From a checkpoint of a small image captioner.
Model: 4.61M parameters, 48-pixel images, encoder arch vit, encoder activation gelu, encoder layers 10, encoder width 192, decoder width 128.
Training: muon at rate 0.016, 7800 steps, batches of 128.
Rows from block 2 of the image encoder of a small image captioner, named by matrix and row number. Rows with one number belong to one neuron. Each number is 128 + 32 x the weight over its row's rms, rounded and kept within 0 to 255. All counts start at 0. After the name is the row's rms in percent of the matrix's.
Before each neuron's rows are labels from the 100 images, of 14976, where the neuron reaches its highest value: "responds to" is what is common among them. Only what is clearly more common there than usual is listed. The data: made-up ball-and-stick molecule models.
# fc1: MLP up (encoder.blocks.2.mlp.fc1.weight, 384x192), inputs 0-63
# fc2: MLP down (encoder.blocks.2.mlp.fc2.weight, 192x384, transposed), outputs 0-63

responds to: green ball
fc1.219 097 [120 160 172 103 157 120 117 109 172 182  78 141 156 142 141 140 156 115 128 123 105 101  97 104 112 217  98 131 121  92  93 133 116 163 208 137  69  99 154  64 130 133 174 122 113 159  89  90 112 140 127 148 100 120 162 122 118 149 123  85 142  73 147 190]
fc2.219 091 [ 93 153 111  94  95 124 125 119  30 103 161 109 147 114 181  75 121  85 136  70 138 171 167 123 133 148 178 128 119 129 174 160 165 134 107 157 163 115 155 117  82 128 127 142  92 144 116 142 121  76  79 150 136 127  81 185 137 130 141 115 136 137 134  78]

responds to: green ball
fc1.300 101 [113 101 150 114 112 113 132 145  81 146 119 143 192 130 141 202 112  90 102 171 164 175 120 107 115 200 135  99 115 123 117 110 167 107 184 105 114 108 146 122 184 165  73 104 103  89 137  79  70 207 134 128 194 127 161 100 186 134 186  93 161 134 133 135]
fc2.300 096 [143 124 121 120 151 162 102  77 146 158 165 195 127  81 137 101 123 131 111 121 112 122 128 102 125  55 116  76 138 130 205 161 167 107 102  97 131  95 135  78  89  66  88 176 119 138 192  94 211  58 114 137  97 119 138 173  90 133  78 130 142 107 113 153]

responds to: green ball; space-filling
fc1.212 098 [143 136 160 131 104  70 150  85 207 183  98 123 140 121 104 186 112 110  87 171 114 167 165 145 226  91 176 111 149 120 143 139  72 111 129 126  98 113  81  98 139 116 177 166 163 173 172  79 155  86 157  90 159 127 107 124  96  80 106  24 112 104 100 153]
fc2.212 117 [102 131 124 122  98 159 148 171  52 152 184 142 172 167 193  90 120 203 127  99 164 115  94 152  95 104 132 163  93 151 128 141 136 207  68 125 150 164 113 177 145 146 120 106 122 154 125 128 157 156 101 113 134 133 135 221 119 180 135 145 187 145 109 152]

responds to: orange ball
fc1.247 066 [ 96 132 154 170  58 133  30  89 158 161 146 117  83 187 102 127  56 122 170 176 141 169 162 137  99 156  96 136 132  84 129 128 119 127 168 128 149 135 128 126 146 143 103  73 156 110  98 121  77  80 139  92 202 183 144  86 133 135 113 115 160 116  48 164]
fc2.247 065 [112 208 125 141 122 147 147 113  99 178 159 117 159 117 119 106 120 130 161  95 124 133  94 102 148 116 116 136 146 138 120 166 175 143 172  94  60 116 147 133 142  72 158 166 158 101 164  73 123 125 121 138  85 157 153 172 173 149 154 167 134 138 149 133]

responds to: space-filling
fc1.9 127 [142 157  74 129  80 184  94  97 140 111  96 168 123  71 118  95 163 164  88 117 112 126 161  97 107 186 127 119 183 124 104 169 135 134 135 111  69 138  48  68 125 156 214 115 144 155 118 140 148 162 110 107 175  55  85 147 155 145 122 104  86 144 149 191]
fc2.9 133 [154 100 111 135 159 123 146 159 151 115 206 147 151  82  81 146 104 143 171  86  65  91 144 147 177 161 143 179 149 128 152 154 124  84 139 196 111 125 148 150 116 173 161 137 147 126 144 136 176 100 127  88 130 135 117 162  80  82  99 169 160 172  62 124]

responds to: green ball
fc1.67 115 [134 140 130  83 145  94  96 156 142 144 101 157  84 166  74 134 198 111 121 238 131  69 138  50 159  84  87  80 149 187 138 173 179 128 127 153 132  63 146 138  88 113 109 124 141 110 143  72 174 112 183 130  96 124  63 104 155 188 131 136 141 116  94  87]
fc2.67 126 [ 88 129 200 120 107 172 102 180 199 130 134 128 139 135 117 115 131 155 106 121 178 123  78 110 159 136  85 132 153 127 155 140 133 112 140 149 104  80  88 159 113 132  90 151 123 155 173 114 153 140 167  64 129  89  87 131 121 149 116 117 187 109  91 164]

responds to: purple ball
fc1.132 104 [172 144 176 141  79 132  90 104 118 177 137 142 153 157 138 137 113 131 137 152 109 163 116 112  92 151 120  81  65 103 114 116 102 181 145 110 147 115 133 155  94 154 150 169 123 113 142 179 156  74 129 163  97 166 130 140 153 116 177 120 148 164 136  91]
fc2.132 118 [ 82  90 141  82 162 144 121 163 124 152 148 137 130 121 135 201 151 142 119  90 142 154 106 106 100 207  84 104 139 194 118 191  54 163 136 162 165 104 109 125 108 133  94 154 108 124 148 121 187 123 119 100 152  93 181 134 167 147 163 128 107  59 149 112]

responds to: orange ball
fc1.276 114 [193 120 180 123 115 125  97 114 213 139  81 165 154 103  84 123 153 104 176  99 113  91 120 103 141 127 130  59 101 171 132  98 116 102 122 176 123 142 163 119 129 159 114 145 142 184 127 139 140  40 106 181 110  95 150 110 127 158 154 168 120 113 128 115]
fc2.276 109 [ 89 133 160 128 128 133 122 120 132 122 181 102 128 125 110  68  38 122  74 158 106  92  97 102 105 127 196 139  95 111 104 109 101 195 144  98 124 108 157 152 152 112 144 104  87 125 115 143 115 106 100 127 162 133 157 149 140 114  83 142 142 146  85 142]

responds to: green ball; space-filling
fc1.19 106 [174 119 159 125 126 165 164  89 127 137 157 105 178 145 165 141 127  81 132  49  97 171 160 194 159 144  96 178  76  80 110 128 149 126  91  98 147 167 123 131 131 101 204 128  81  76  88 150 138 119 133 118 170 192 137 133 132 141 167 120 163 102 188 143]
fc2.19 102 [ 38 151 158 140  80 187 152 143 172 110 163 133 188 102 167 187 112 145 153 109 147 125  31 133 195 149 114 139 105 148 117 119 108 122 148 133  90 123  94  95 103 154 114 150 155 144 116 133  69 113 134 123 138  99 144 158  90 136 153 151 171 139 118 113]

responds to: green ball
fc1.199 105 [ 95 134 149 160  92 127 115 124 110 167 132 113  68 124 129 175 125 143  94 157 130  81 169 124 105 111  88  95  99 185 169 167 193 160 139 127 125 115 141 123  98 160 140 118 172 138 108  87 163 166 159  91 120 168 163 123 143 144 142  78  76 103 102 159]
fc2.199 106 [121 139 126  55  92 206  97 154 145 169 159 163 168 126 175 147  99 114 106 124 171 184  93 144 114 152 143  99 142 143 122  49 175  89 189 145 126  94 101  71 108 139  76 136 143 133 155 101 133 107  91 149 102 187 156 115 159 113 122 120 208 114 140 157]

responds to: space-filling; yellow ball
fc1.250 100 [119 126 100 119 121 184 169 128 112 167 151 196 112 108 109  99 105 106 151 172 161 130 120 188  94 169 154 132 141 186 123  65 153 154  91 109 118  62 133 114 107 133 149 116 148 124 139 127 119  69 138 130 152 169 132  77  76 145 183 129 111 113  66 134]
fc2.250 107 [105 147 120 105 120 104 126 116 149 198 176  72 142  16 126  63 147 133 143 122 122 152 120 115 157 165 104 139 135 141 111 162 145 120 113 166 120 103 118  90 124 150 100 164 139 123 122 114 154 154 129 162 113 125 163 131 126  94 147 156 147 138 135 150]

responds to: orange ball
fc1.69 073 [111 123 111 105  93 118 121 110 138  65  86 149 149 164  82 108 147 181 139 126 107  90 141 122 130  79 164 131 130 166 115  85 133 166  60 179 116 114 146 102  55 137 170 128 138 154 135 123  95  55 175 146 138  86  60 125 154 180 142 115 104 143 112  74]
fc2.69 071 [125 138 129 196 155 141 141 158 159 102 151 117  99 129 170  75 111 123 138 136  81 135  96 103 122 147 193 126 130 160 175 153 121 150 124  80 171 149 141 149 121 122  74  80 100  79 103 188 131 129  82  66  93 133  61 144 179 104 157 119 121 130 167 134]

responds to: yellow ball; small balls on sticks
fc1.56 095 [178  74 110 172  93 142  81 129 162 121 178 152 126 148 127  60 113  80 155 153 104 158 150 117 147  82 160  97 181 141 100 154 125 148 135 139  77  91 133  92 129 101 101 139  83 144 165  48  68 114  94 117 143 128 137 130 132 150  84 111 138 113 160 173]
fc2.56 103 [130 190  82 107 155 119 161 151 133 145 134 127 157 175 117 175 114 104 115 105 119 142 165 164 127  98 108 105  96 140 130 100 140 107 127 120 187  83 163 139 172 119 117 181 173 199  85 159  54  87  85 140 132 111 161 167 115 138 108 126 126 100 157 157]

responds to: orange ball; balls: twelve
fc1.208 086 [119 104 156 169  77 106 130 105  92  83 129 156 109 146 116 172 127  99  94 117 159 159 153  90  93 123 122 123  84 132 167 148 166 112 122 139 146  79 126 119  80 116 106 155 194 103 141 101  78 122  93 107 148 126 147 133 113  79 151  67 106 188 159 110]
fc2.208 093 [113 113 162 120 144 145 116 160 154 181 145 142 134  97 158 104 130 108 197 122 102 112 170 115 159  98 127 134  98 135  74 155 137 189 122  85 117 105 142 174 208 146 159 121 135 102 117 142 126 155 118 106 149 147 142 173 139 129 155 108 144  64  92 150]

responds to: red ball
fc1.321 106 [ 90 124 114 138  74 147 123 117 142 124  83 114 128 133 116 102 134 102 197 153  83 117  89 116 138 141 144 141 115 137 160 130  81 129  83 123 174 176 124 102 102 142 124 115  85 125 185 127  94  93 134 115 103 142  78  78 140 141  71 100 200 111  83 170]
fc2.321 093 [149 165 183 179 136 159 102 112 107 126 187 143 159  80 106 107  96  70 145 115 100 122 129 170 123  95 155 160 136 119  85 179 154 166 119 161 138 147 134 112 103 146  82 117 134 140 136 110 169 117  73 110 118 103 135 155 150 108 140 160 165 171 112 161]

responds to: small balls on sticks
fc1.311 069 [169  95 122 162 101 162 143 101  65 107 132 112 158 176 162 161  65 139 182  96 103  95 142 172 127 147  72 122 155 120  88 131 104 124 214 114  63 112 139  72 178 147 124 188 126 168 105 123 105 164 149 186 218 135 117 105 151  86 139 105 157 167 144 120]
fc2.311 063 [114 140 154  66 112  94 133 166 108 168  97 142 121  82 128 122 195 172  61 101 108 125 130 105 156 131  98 127 125 161 122 123 186 121  77 140 141 129 108 143  97 130 116  62 100 168 145 160 129  62 118 103 166 146 119 136 130 136 101  77 147  92 110  82]

responds to: small balls on sticks; balls: twelve
fc1.40 097 [120 131 120  63 119 111 145 120 179 126 113 125 134 110 137 136 154 135 121 125 179 152 111 111 151 149 162 180 174 106 139 106 105 108 146  95 150 126 158 170 137 115  71 127 177 159 169 118 101 166 155 131 113 141 157 117 145  79 102  99 162 149  97 136]
fc2.40 087 [168  52  81 130 177 137 111 142  99 151 117  68 141 104 128 117  93 144 123 176 123 125 134 138 127 130 153  63 135 113 142 197 117  98 125 151 177 133 113  89 107 135 156 138 125 147  50 106 131 109 115 149 152 129 111  91 158 115 150 158 131  85 107 124]

responds to: red ball; space-filling
fc1.181 077 [106 154 156 115 118  81 132 145 138 124  87  97 113 154 164 109 153 125 106 118  74 144 147 111  86 143 152 141  76  64 135 122 152 128  96  94 162 113 137 139 154 148 133 139  59 162 164 157 111 172 148  80 139  39 102 148 117 178  99 111 119 156 157 155]
fc2.181 075 [114 160 153 129  80 113 142 166 160  62 138 174 180 169 118  93 137 116 186 135  97 101 121 132 137 180 158 128 147 113 161 128 133 168  92 131 132 132 116  81  91  87 101 136 142  96 144 135 169 108 127 121 128 101  82 145 122  92  99 156  91 139 132 143]

responds to: balls and sticks
fc1.143 114 [115 128 163 108 106 126 204 147 126 127  74 198 182 161 119  90 110 184 162 100  95 119  98 129 166 114  77 125 170  64  99 161 129 130 183 119 141  84 118 183 156 101 138 143 122 135 146 113 136  99 116 126 103 142 179 155  75  83 157 131 113 165 149 197]
fc2.143 130 [129 193 130 180  85 124 151  99 147 113  71 152 136 163 161 210 164 105 145 117 141 101 154  93 127 131 162 111 108 155 137 101 128 129  68  84  95 116 163 147 119 149 142 113 122 106  83 159 125 112  71  82 160 177 169 148 130 135  92  95 120 152 155  90]

responds to: purple ball
fc1.147 093 [108  76 112 121  74  71 183 125  91  96 164 113 149 153 147 119 166 190 127 108 145  85 222 120 136 109 168 142 147 109 102 108 125 120  81 138 162 167 164 113 169 158 153 121 153 128 122 141 187  36 105 118 139 144  98  96 114  84  44 175 145 126 156 105]
fc2.147 090 [113  90 104 141 160 158  70 201 142  64 105 124  65 171 153 188 122 168 123 147 138 124 107 154 121 129  90 134 163 144  98 126  60 136 138 165 130 175 100 159 113 168 130 134 131 155 139 155 143  93 148 158 133  90 121  94 157 138 143 191 186  58 107 150]

responds to: yellow ball
fc1.271 107 [107 100 142 144 102 157 144  88 155  91 108 125 158 179 193 121 155 156 150 180 118 124 177 166 161 146 189 163  77  59 183 166 119  84 130 118 134 123 142 158 128 159 145 148 108  85 124 154 122 111 116 165  69 138 160 164 114 151 137  72  93  95 153 163]
fc2.271 103 [113  68 121 119 214 110 108 209 117 143  52 117 125 148  70 120 104  90  54 140 141 126  88 116 197 187 136 155 139 146  89 116 130 197 151 174 113  94 130 135 147 161  85 100 114 126 106 172 140 191 114  78 166 126 149 125 110 106 115 152 131 163 146 153]

responds to: green ball; dark backdrop
fc1.376 068 [114 109 116 101 130 168 130 145 142 160 132 125 237 147  84 183 129  82 111 106  91 160 136 125 134 165 133 105 113 104  90 144 149 102  61  61 102 148 158 131 170 138 154 132 149 121  89 140  94  92 155 159 181  90 157 143 122 122 156  95 157 109 152  98]
fc2.376 065 [104 107 155 136 119 116  91 100 118 132 175 156 134  73 119 102 121  57 128 133 174 115 101 110  87 121 143 155 128 150 161 138 164 114 157 127 123 107 114  72  48 136 106 135 115 213 123 123 169 113 123 105  80 105  95 102  82 142 151 115 114 169 118 131]

responds to: purple ball
fc1.89 108 [106 159 148 152 167 102 122 114 130 148 145 133 143 122 160 183 122  98  64 152 161 164  83 116 132 108 107 116 166 147 171 120 120 145 202 152 114 126  92 129 228 143 138 105 122 123 110 120 125 143 170  82 118 125  72 130  96 113 108 126 176 157 107 161]
fc2.89 109 [125 117 136 171 167  79  82  79  51 118 184 172 129 136  81 126 101 133 132 102 135 109 142  93 128 169 124 160 190 142 122  96 139 106 129 100  96 181  56 134 167 147 135 146 177 122  71 113  83 148 132  75 116 147 145 135 123 101 104 138 105 101 124 144]

responds to: dark backdrop; balls: three
fc1.42 117 [ 95 158 136  97 137 159 132 115 140 123 154 154  99 107  35 117 144 142 102 133 123 120 105 124 159 164 126 129 186 154 170 138 131 112 126  73 117 141 127 105 130  98 160 110 142  75  43 154 179 139 166 113 152 150 106  82 167 101 133 121  89 139 136 193]
fc2.42 116 [146 140 140 130 150 103 146 117 165 107  79 169 191 162 158 132 108 153 164 127 199 150 131 150  91  93  81 117 144 128  79  94 138 148 153  95 161 114 105 163 161 195 119  66 115 134 143 123  85 102 125 113 104 118 115 124 146 148 151 139 100  82 211 123]

responds to: yellow ball; balls and sticks
fc1.18 096 [133 130 130 151 122 157 107  71 106  75 123 156 168 173 100 144 143 108 100 191 125 177  95 117 120 112 139 131 174 166 100 135 165 143 130 137  68 119 185  35 118 166 100 136 159 108  99  94 125  99 100 161 124 150  67 143 130 140 140 111 187 169 195 183]
fc2.18 097 [114 149 154 132 125  99  77 137 127 137 134 101 125 160  91 117 181 130 130 126 138 111 118 126 173 137 164 128 155 143  91 131 137  62 132 127 173 101 184 127 126 102 118 131 152 148  69  99  63  91  83 128 209 117 164 167 107  61 149  82  37  49 148 142]

responds to: dark backdrop; space-filling
fc1.272 093 [147 137  88 174 117 189 130 133 152 138 166 116  82 150 109 179 133 146 113 187 126 141 141 144  89  85  82 168 143 158 122  82 120 130  24 114  78 106 128 114 202 139 157 138 149 125 128  90 113 178 133  91 154 108 211 126  93 130 135 131 139  98 161 100]
fc2.272 112 [158 224 135 105 150 143 124 141 108  77 115 117 146 124  70 111 159 106 198 146 113 216 138  99 128 191 186  90  95 149 104 122 133 113 110  87 119 124 132 134 107 107 132 102 152 108 100  97 136 109 103 119 128 143 151 103 109  94 199 112 182 136 171 141]

responds to: small balls on sticks
fc1.324 099 [132  59 151 118 134 187  95  98 144  86 137 145 128 161 132 190 117 122 106 141 101 111 159 124 195 156 176 136 115 177 125 156 160 163  95 115 101  95 146 146 108  79 153 129 100 166 125  99 142 120 200 106 152 111 160 131 158 109 184  92 126 141 144 184]
fc2.324 103 [102 139 154  94 142 114 110 181 112 124 135 100 133 134  69  87  88 105 122 109  82 134 157 194 146 105  57 149 119 106 171 102 184  85 108 118  79 113 110 133 134  85 149 129 102 151 132 148 124 113 119 122 165 115  88 140 140  85  87 190  95  90 107  93]

responds to: orange ball
fc1.139 116 [105 134 108 101 131 141 176 161  79 128 155 103 100 138 180 102 111 124  76 119 147 176 148 118 131 137 121 117 154 123 111  82 157 188  64 114 134  98 114  90 160 103 162 185 125 129 129 113  75 130 123  90 146 140 127 109 150  86 115 122 120 111 106  88]
fc2.139 115 [122 142 125 189 117  90 188 116  85 108  94 141 172 210 139  91  97 134 112 134  94 108 110 109  84 161 180 146 165 123 157 110 152 208 138 100 146 145 147  96 129 101 136 101 119 138 149 156 156 127 150 141 165 103 132 181  78 105  63 197 159 149 159 134]

responds to: purple ball; space-filling
fc1.103 098 [140 131 121  69 116 156 160 131 126 176 138 172 106 133 119 120 151  98 161 154 157 156 112 139 127 101 145 150 134 128 107 196 136 106 156 129 169 133 112 171 115 101 154 127  80 104 107 136 172 181  66 137 170  86 146  71 136 141 148 128 175 126 120 135]
fc2.103 110 [ 95 139  65 132 171 111 147 135 153  79 123 102 110 115 112  71 147 151 109 113  88 115 115 129 111 153 108 139  80 145  97 130 102  76  92 123  81 167  78 178 135 198 163 134 154 133 103 119  77 109 122 161 156 149 130 168  96  45 123 129 105  98 160 140]

responds to: balls and sticks
fc1.43 132 [ 91 218  84 142  89  76 114  95 138  84 174 103 140 171  75 128 139 139 181 159 142 123 122  90 115 104 186 150 122 169 144 114 100 135 106 193  89 124 151  93 118  69 177 157 142 126 116 195 156 123 178 101 138 138 114 164 132 169 148 213 122 101 138  52]
fc2.43 117 [153 112 139 157 134  89  90 117 139 112 110 162 146  96 104  89 159 115 152 157 111 130 148 118 193  73 110 105 122 151 108 159 115  87  71 161 112 154 147 141 167  74 133  96 129 181  78 197 135 201 117  73 123 189 145  63  81 178 119  69  62 107 132  73]

responds to: yellow ball; space-filling
fc1.365 105 [146 137 148 161  75 140  55  71 122 122 194  53 139 145 175 125 165 132 113 135 136 115 130 107 121 119 107  91 158 108 157 132 158 150  55 116 115  98 138 155 160 129  61 107 177 170 132  77 126 118 125  54 112 135  84 183 153 140 129 103 107 108 112 112]
fc2.365 112 [ 73 122 112 154 171  63 176 189  97 127 129 170 136 135 127  25  87  74 146 154 111 153 158 142 117 150 176 105 116  83 159 134 123 109 191 136 113 159  72 177 100 119 178 140 174 123 120  91 109 146 148 223 155 129 122 164  63  90 101 103  83 101  96  88]

responds to: purple ball
fc1.282 101 [195 107 178  99 154 122 134 151 102 165 146  89  79 116 123 119 190 122 102 154 156 129 111  93 139 185 141 159 140 146  77 174 121 138 111  96 104  92 136 111 206  93  91 131 145  95 148  80 197  92 143 126 155 151 118  75  86 104 207 121 191 139 112  98]
fc2.282 104 [114 112  51  78 117 192 115  96 161 102  83 201 160 134 122 159 191 177 121 102 151 127  97 173 130 147 110 118 159 134 104 166 150 128  69 128 227 129 108 143 117 132 167 157 126 118 143 144 144 178 126 149 156  98  54 159 159 130 124 223 125 121 105 123]

responds to: purple ball; dark backdrop; small balls on sticks; balls: twelve
fc1.297 105 [147 124 134 154 132 141 142 158 143  94 105  86 184  90 129 103 161 161 181 156 162 103 191 103 140 135 116  76 111  98 106 173  78 115 158  75 135 177  75 192 156 156 117 146 110 103 146 156 172 108 131 127  32 150 116  97 158 106 128 157 146 146  81  90]
fc2.297 132 [182 114 156 152 119 116 138 114 128 128 121 100 160 132 124 179 180 154  88 103  23  76  38 168  99 125  83 102  88 106  96 135 166 116 123  89 184 164 167  82 155 176 145 136 145 103 114  92 131 108 150 145 112 200 107 173 169 183  96  92 129 123 126 147]

responds to: blue ball; space-filling; orange ball
fc1.377 117 [137 160 135 162 105 166 115  91 159 103  75 119 131 159 130 102 149 145 125 178  83 166  77 108  84 151 161 155  88  72 154 161 120 122 162  99 106  69  91 165  98  94 121 140 109 154 129  85 159 114 136 152 111 156 148 152 126 179 148  85 138 128  81 163]
fc2.377 110 [129 117 116 123 169 125 122 141  65  80 140 135 148 137 113  62 101 107 107 109 110 113 157  82 123  92 163 128 150 127  81 138 139 216 118 146 106 129 121 122 154 118 106 107  66 145  84 109 103 123 146 112 126 141 130 116 115 140 102 144 190 228 150 119]

responds to: dark backdrop
fc1.154 082 [149 139 111 168 164 164 101 106 115  79 103 149 131 160 173 117 102 121 104 140  69 142 153 129 131 145 103 157  68 166  72  98 111 144  98 138 150 166 109 111 160  74 222 104 154 102 135 106 157 187 128 110 122 122 129 144 167 120 138 108  77 143 139 144]
fc2.154 083 [139 185 130  99  93 103 153  98 140 140 164 108 151 126  65 102 131 118 121 116 167 128  95  87  84 173 113 126  70 136 142  96 123 117  84  93 131 121 163 135 155  89 165 117 164 110 122 136 130  88 167 120 141 138 165 109 116 178 106 158  82 150 182 142]

responds to: blue ball; space-filling
fc1.293 114 [124 154 135 152 148 120 131 105 127  96 155  91  98 136 170 188 146 140 144 123 143 147 140 143 148 140 127  91 131 123 115  86 116 175  64 112  93 122 150 124 141 135 114 167 147 157 141 158 130 154  99  83 132 168 176 115 119 134 100 108 115 135 178 137]
fc2.293 110 [ 85 141 167 156 153 108 139 114 182 126 155 138 162  99  57  52 115 121 136 235 122 137 109 136  95  89 183  95 152 139 141 161  97 121 127 154 104 165 109 132  77 173 108 136  99 136 170 160 126 101 130 212 129 149  87 130 114  99 133 146 148 193 138 107]

responds to: purple ball; balls and sticks
fc1.332 031 [208 157 165 127  96 105 152 113 134  59  89 149 111 153 123 122 152 129 123 125   6 112 146 121 150 141 118 133 120 147  94 130 170 164 133 154 116  87 121 150 111  75 147 134  92 154 150 135 109 157 112 164 101  95 184 116 150 123 170 117  77 127 138 168]
fc2.332 033 [101 110 151 113 142 133  79 185 115 110 199 138 166 162  85 143  84 106 124 165 172  54 110 105 111 131 140 148 144  81  89 215 149  97 100 136 118 195 174 164  37 118 138 128 120 112  99  91 120 189 147  58 100 108 149 116 128  72 143 115  81  97 128 118]

responds to: blue ball
fc1.290 044 [179 128 112 127 153  95 144  65  78 141 109 127 111  86 132 131  36 137 107 113 143 168  83 137 189  99 111 143 140 128 147 135 109 152 186 179 127  86 151  94 126  59 173 107 122 156 174 112 145 151 115 103 125  68  65 173 111 100 117  89 108 165 178 108]
fc2.290 042 [ 95 157 143  74 136 119 168  81  72 167 152 149 156 172 178 152  51 148 187 123 141 144 138 111 121 131 106 117 134 118 119 115 124  88 142  82  78  92 135 184 107 126 150 142  96 153  70 163 108  91  99 121 159 159 176  90  87  99  68 133  79  69 121 132]

responds to: space-filling; dark backdrop; balls: three; balls: four
fc1.379 118 [199 161  80 128 140 119 106 168 137 149 130  59 114 172 173 127  69 109 140 130 167 124 101 152 143 111 131 138 138 109 124 162 172  84  65 111 112 155 184  67  92 122 104 147 109 112 106 155  70 136 127  75 121 127 117 147 146  93 165 201 126  86 111 150]
fc2.379 124 [175 165 136 101 131 134  84 136  81 140 178 168 160 114 169 179 107  67 182  98 156 156 103  71 131 144 144 164 133 106  89 126 105 125 116 174 162 144 148 108 153 132 126 119  90 110 126 195 101  93 178 146 137 165 111 180 125 107 132 164 188  57 159  79]

responds to: yellow ball
fc1.314 092 [117 159 118 125  79 130 103 103  97 105  89 174 111 169 179 123 110 146 116 139 114 204 118 128  95 141 151 201 109 180 181  84  61 134  55 136  75 129  93 190 101  94 215  91 133 189 156 119 156 143 130  95 135 100 129 135 134 111 128 138 153 168 182 166]
fc2.314 094 [125  95  63 126 126 137 153 134 106 143  68 147 120 106 140 132 174 165  73 112 107  95  54 117 148 163  94 156  84 171  82 182  77 100 141 122 117 165 146 134 128 173 176 139  95 122 176 137 145 153  93 166 142  99 102 110 141 130 124 157 146 142 111 146]

responds to: red ball
fc1.380 104 [129 174  94  68 118 142 124 101 163 139 154 141 117 161 119 131 158 129 136 130 110  93 118 158 118 133 161 197 149  70 136 109 134 154  82 115 162 175 134 112 114 138 160 211  99  68 122 144 118  67 119 111 196 158 174 101  98 114 161 141 124 125 149 115]
fc2.380 106 [ 84 126 147 202 129 206 116  89 152  78 168 154 136 119  86 142 169 118 104 117 135 186 102 193 106 126 102 146 103 177 138 181 112 125 124 100 165 107 128  97 130 169  77 135 128 138  93 118 135 174 125 138 145 107  72 101 141 159 130 137 109  92 153 115]